Weights of a small spectrogram enhancement model.
Model: 1.81M parameters, log mel input, arch unet, activation silu, widths [64, 128, 192].
Training: soap at rate 0.0028, 40000 steps.
Data: trained on tunes sung on syllables by a formant synthesiser, 39062 training examples, 65.5 epochs.
Rows from block 2 of a small spectrogram enhancement model, named by matrix and row number. Each number is 500 + 40 x the weight over its row's rms, rounded and kept within 0 to 999. All counts start at 0. Numbers have three digits each.
After each channel's rows are labels from the 100 clips, of 14976, where the channel reaches its highest value: "lies over" is the class under the peak; "top examples" is what is common among them. Only what is clearly more common there than usual is listed. The data: tunes sung on syllables by a formant synthesiser.
# conv: 3x3 conv (model.mid.0.conv.weight, 192x192x3x3, each kernel summed), inputs 0-95

conv.108:462483460492506391496571456566503477418557509488536465553490451477459433434482546437485491500546525394528507485535500487521543536533462508545524501536487436492509466556493487522579484393417453482484564493460420494504521486541498485446502549466505530498536506524461545514436504519482466472
lies over: /æ/
top examples: vowel: /æ/; clipping

conv.184:471501585507516546523487462469506561525481517545432465490500524505524540479593490551507496474482515523490443465617498563552487583410453489520502506529497494479465498482513511587421503492491493527461490528467501429516462526469456534473455428527433542432532490488429492464527490496559523382
lies over: /t/
top examples: consonant: /t/

conv.126:550578515487540494542427571456526513557472503568565534439506504530519465490525477515500499517542515478535533537517461513555419426441447458507431507431556503485514545536494535533522462422536493464520490524495502523556472482504506505479521460541436541449540488416503444517443534506478539392
lies over: /t/
top examples: consonant: /t/; vowel: /i/

conv.131:495558507538495537530488418471470496476503491549501567546503482467490547492458481489474539556493582500540506412484490485538526476457491522451531470507573471438509488496460551480526540597530541511500485458510508476552513399432531481535526480555518514493452555483483535512543464448468466548
lies over: /ʃ/
top examples: clipping

conv.64:480462542459558433511480486487563500489502412493539540454475486526440472533514466482527527508505511560523461483495470496521452459491505468509492494520578421493611503600542473468495503459523392428502512504499530514556475502482450440476497444527521548480517509474455469473478510483543515474
lies over: /ʃ/
top examples: consonant: /ʃ/

conv.180:422461460523445482446508519536565527486492489444483503495507493471455510551518574475493523541509496489519460521461500468566463510518402531551499452495486501573494498527470512481507546435528494496430466529506538481506443548559456457458485586500499501578533483542466536550518521456545549473
lies over: /t/; /ʃ/
top examples: consonant: /t/; consonant: /ʃ/

conv.55:409573492498443479542523520524484608409481511489526459490531463508457488514462521448415510544595497513527431561516493450481509548453444518482492447548518529443493498541492511504529492424436439533561589569469537553497468546460501532499466496490466460487417526436483484520517489510509460459
lies over: /o/
top examples: child-like voice; vowel: /o/

conv.188:518486476572521480497497465514506557514592528511505551503531476533520505461463549480559465497498455493564463493498540410611495490563497534547482537515571488503500506558479515529510483462585525504498474488494502513463401497545526487457508517482495445432473471443455521493498468560505446492
lies over: /æ/
top examples: clipping

conv.5:456537472555494510467484483459520541502461508513520474485506564498489502577500471502461422496540478504570513465496507501506475508492431430416516598495531468495499510510539503470528503522556460445520479469525487533466414512508557507478487508533490538516474492534511548551569440531558587484
lies over: /u/
top examples: vowel: /u/

conv.6:394482547542454492509535505419539475521561571560561521534457496564481566516492467498576539493539425562490532495482473517469408472534479559495539451506594500482528525514447485499536474521501533525509508520468511518458505483466537524465454493457524493449563495442483506437477473414611474543
lies over: /æ/
top examples: vowel: /æ/

conv.100:527509451477448540480438476529587480471444495474526435445509487503491441517506546490426515501469509415508519519503506534471496499507431569458459556476483437555464446517474530554439472453463501508462554489553538520398429488514445485508505490477532509553466529491458554489503519588486499425
lies over: silence
top examples: consonant: /ʃ/; thin (high-pass)

conv.183:586543513516469473458504472455509390516511556556535497510524524541514461454502543475518535562559537548551516476496521513466497526526467465488491512543503537545473483431494450489423478483496465466486567422498542560509564549487464514442451387458414440503557532542513547471482484563507469548
lies over: /i/
top examples: vowel: /i/; child-like voice; vowel: /e/

conv.61:473528533518487433490518559477586528482505487533455558544483528429466494464583444522561517488514471532504487468514548506503482472506475537525571476568458521564544457551522385499542495563510471453525503475490478585592484538518566457444537456526460563499488439486549443468540522530509527492
lies over: /ʃ/
top examples: consonant: /ʃ/

conv.83:542478525507481484523475463521421473506508527471500478557536481465513553531505482471538526553502480483428502549479537512452557472572528626501478518477498499468470496541562576594566505446506486449550492485528438520543453503498479532509474518494560569520490549481483412494520509578489462478
lies over: /e/
top examples: thin (high-pass); clipping

conv.82:557550529525507488455538456539489495543463474534527513511527491540516472474451471455453447481518501515536487460491470515476512533496491449529543518464516471469459532535562468524494437597415465505542487481477519538499521497466537507527494506447457542504570603485488561529504505520558483506
lies over: /æ/; /ɑ/
top examples: clipping

conv.70:554430467552499557529426454512484485518538493515520493509488482498536513464483500502492491426527530492507537441451515549586471465467515574439546554507506391501452498509478418480501497454468546480476450493452519411448516521511475513528476501467573453547541459570514528477534563527500577519
lies over: /æ/
top examples: deep voice; clipping; vowel: /æ/

conv.175:526449522404517538540501456535460476518429544519536511538450498562491470489472540447488584470521545532495440402539534440483497442521442445520444494488479460456545520506461502486481508469528499370501554484471490495495476601491470468517559466522456555537462476500634502443529536543504475511
lies over: /ɑ/
top examples: vowel: /ɑ/; thin (high-pass); clipping

conv.104:478499554516574452540458461532481490421524465428458509500534473564500462436464503485549543379459578530469536477446506530434486534478526511473494501502529614511465546493461477589495444524476477527452525481567504602438513468437524549501521479488455429456525481476529507476449513433553507491
lies over: /i/; /e/
top examples: vowel: /i/; vowel: /e/; consonant: /l/

conv.113:484467423421446453504551477517506550446503444438499493523507533526477543526417507527475512512473519553480517514482515537546483541560510486442510548488454471509520508462503575516574415493474505450503511479497457535595463528518524498441579477483493555526525468450476519546517401473478510543
lies over: /t/
top examples: consonant: /t/

conv.146:498473468547493544488543536535483470478520446506414553528506453492503545460459476458516500479490561525499530498470538549578505487497450493484460497455560510570504468557501439526547487469474484474503469483557507439540513528475535524589511538510485455541566507460524505478517448468452572493
lies over: /t/
top examples: vowel: /i/; consonant: /t/

conv.48:493481484503498488529490514491477546449461489557510461454494477475477531418447508457495472499538476473455550452486514430456414537510478481481453460464557498497457481472490533553456443521419487499549548469518460474461531491488464471538480486479546459449458479519533449463447514453507407413
lies over: /æ/
top examples: vowel: /æ/; thin (high-pass)

conv.155:523522521510495475483465486548470506477484514497482529529461484553481512552506504484542425477543510614515503487528464530438477489507535556542555590481561529517465559520493530516537480477473428505495457500506479551490484488502470469506452416441527445494479514534518502476457448508484483507
lies over: /i/
top examples: vowel: /i/

conv.171:533489544506494482534485539507446535549626522523491499502466395541548509563478518519495457491538509531509501516443494482473500434467492513486485440418477446487456545435489470552512529507515426493560518514491550515456505487507515508498522473487501537454498478509448430521447497504523526414
lies over: /i/
top examples: child-like voice; consonant: /ʃ/; vowel: /i/

conv.58:506511481538453564495457504450458546505493501537425506484510461526463501466412485477528497511535525500521496528495440457509433488448555513479567478503544524511434537522492473479498525536548487481523523513468579397388452534545599438445494495532533443524536548508490504481488489506497472477
lies over: /æ/
top examples: vowel: /æ/; deep voice

conv.177:477506494476527557535449538516542473483480541556560488486472489481519498461509478524508482523577490479476542451511431471491428468474506485537532417517562451490506538601498451454450500516487487536465586502533525512564536430486516508522508486427545543527520411527497494410515491458495479494
lies over: /æ/
top examples: vowel: /æ/

conv.147:490535546520500517529500492478502464531505530493510478477503500561535576513449491488485445450457476553486503499437480449516453520462478437510554444511496476456449549524461499572519479518488476536539452498531472532470480466527585428526542446491521610418478475499515508497482494556467432424
lies over: /e/
top examples: reverberation; clipping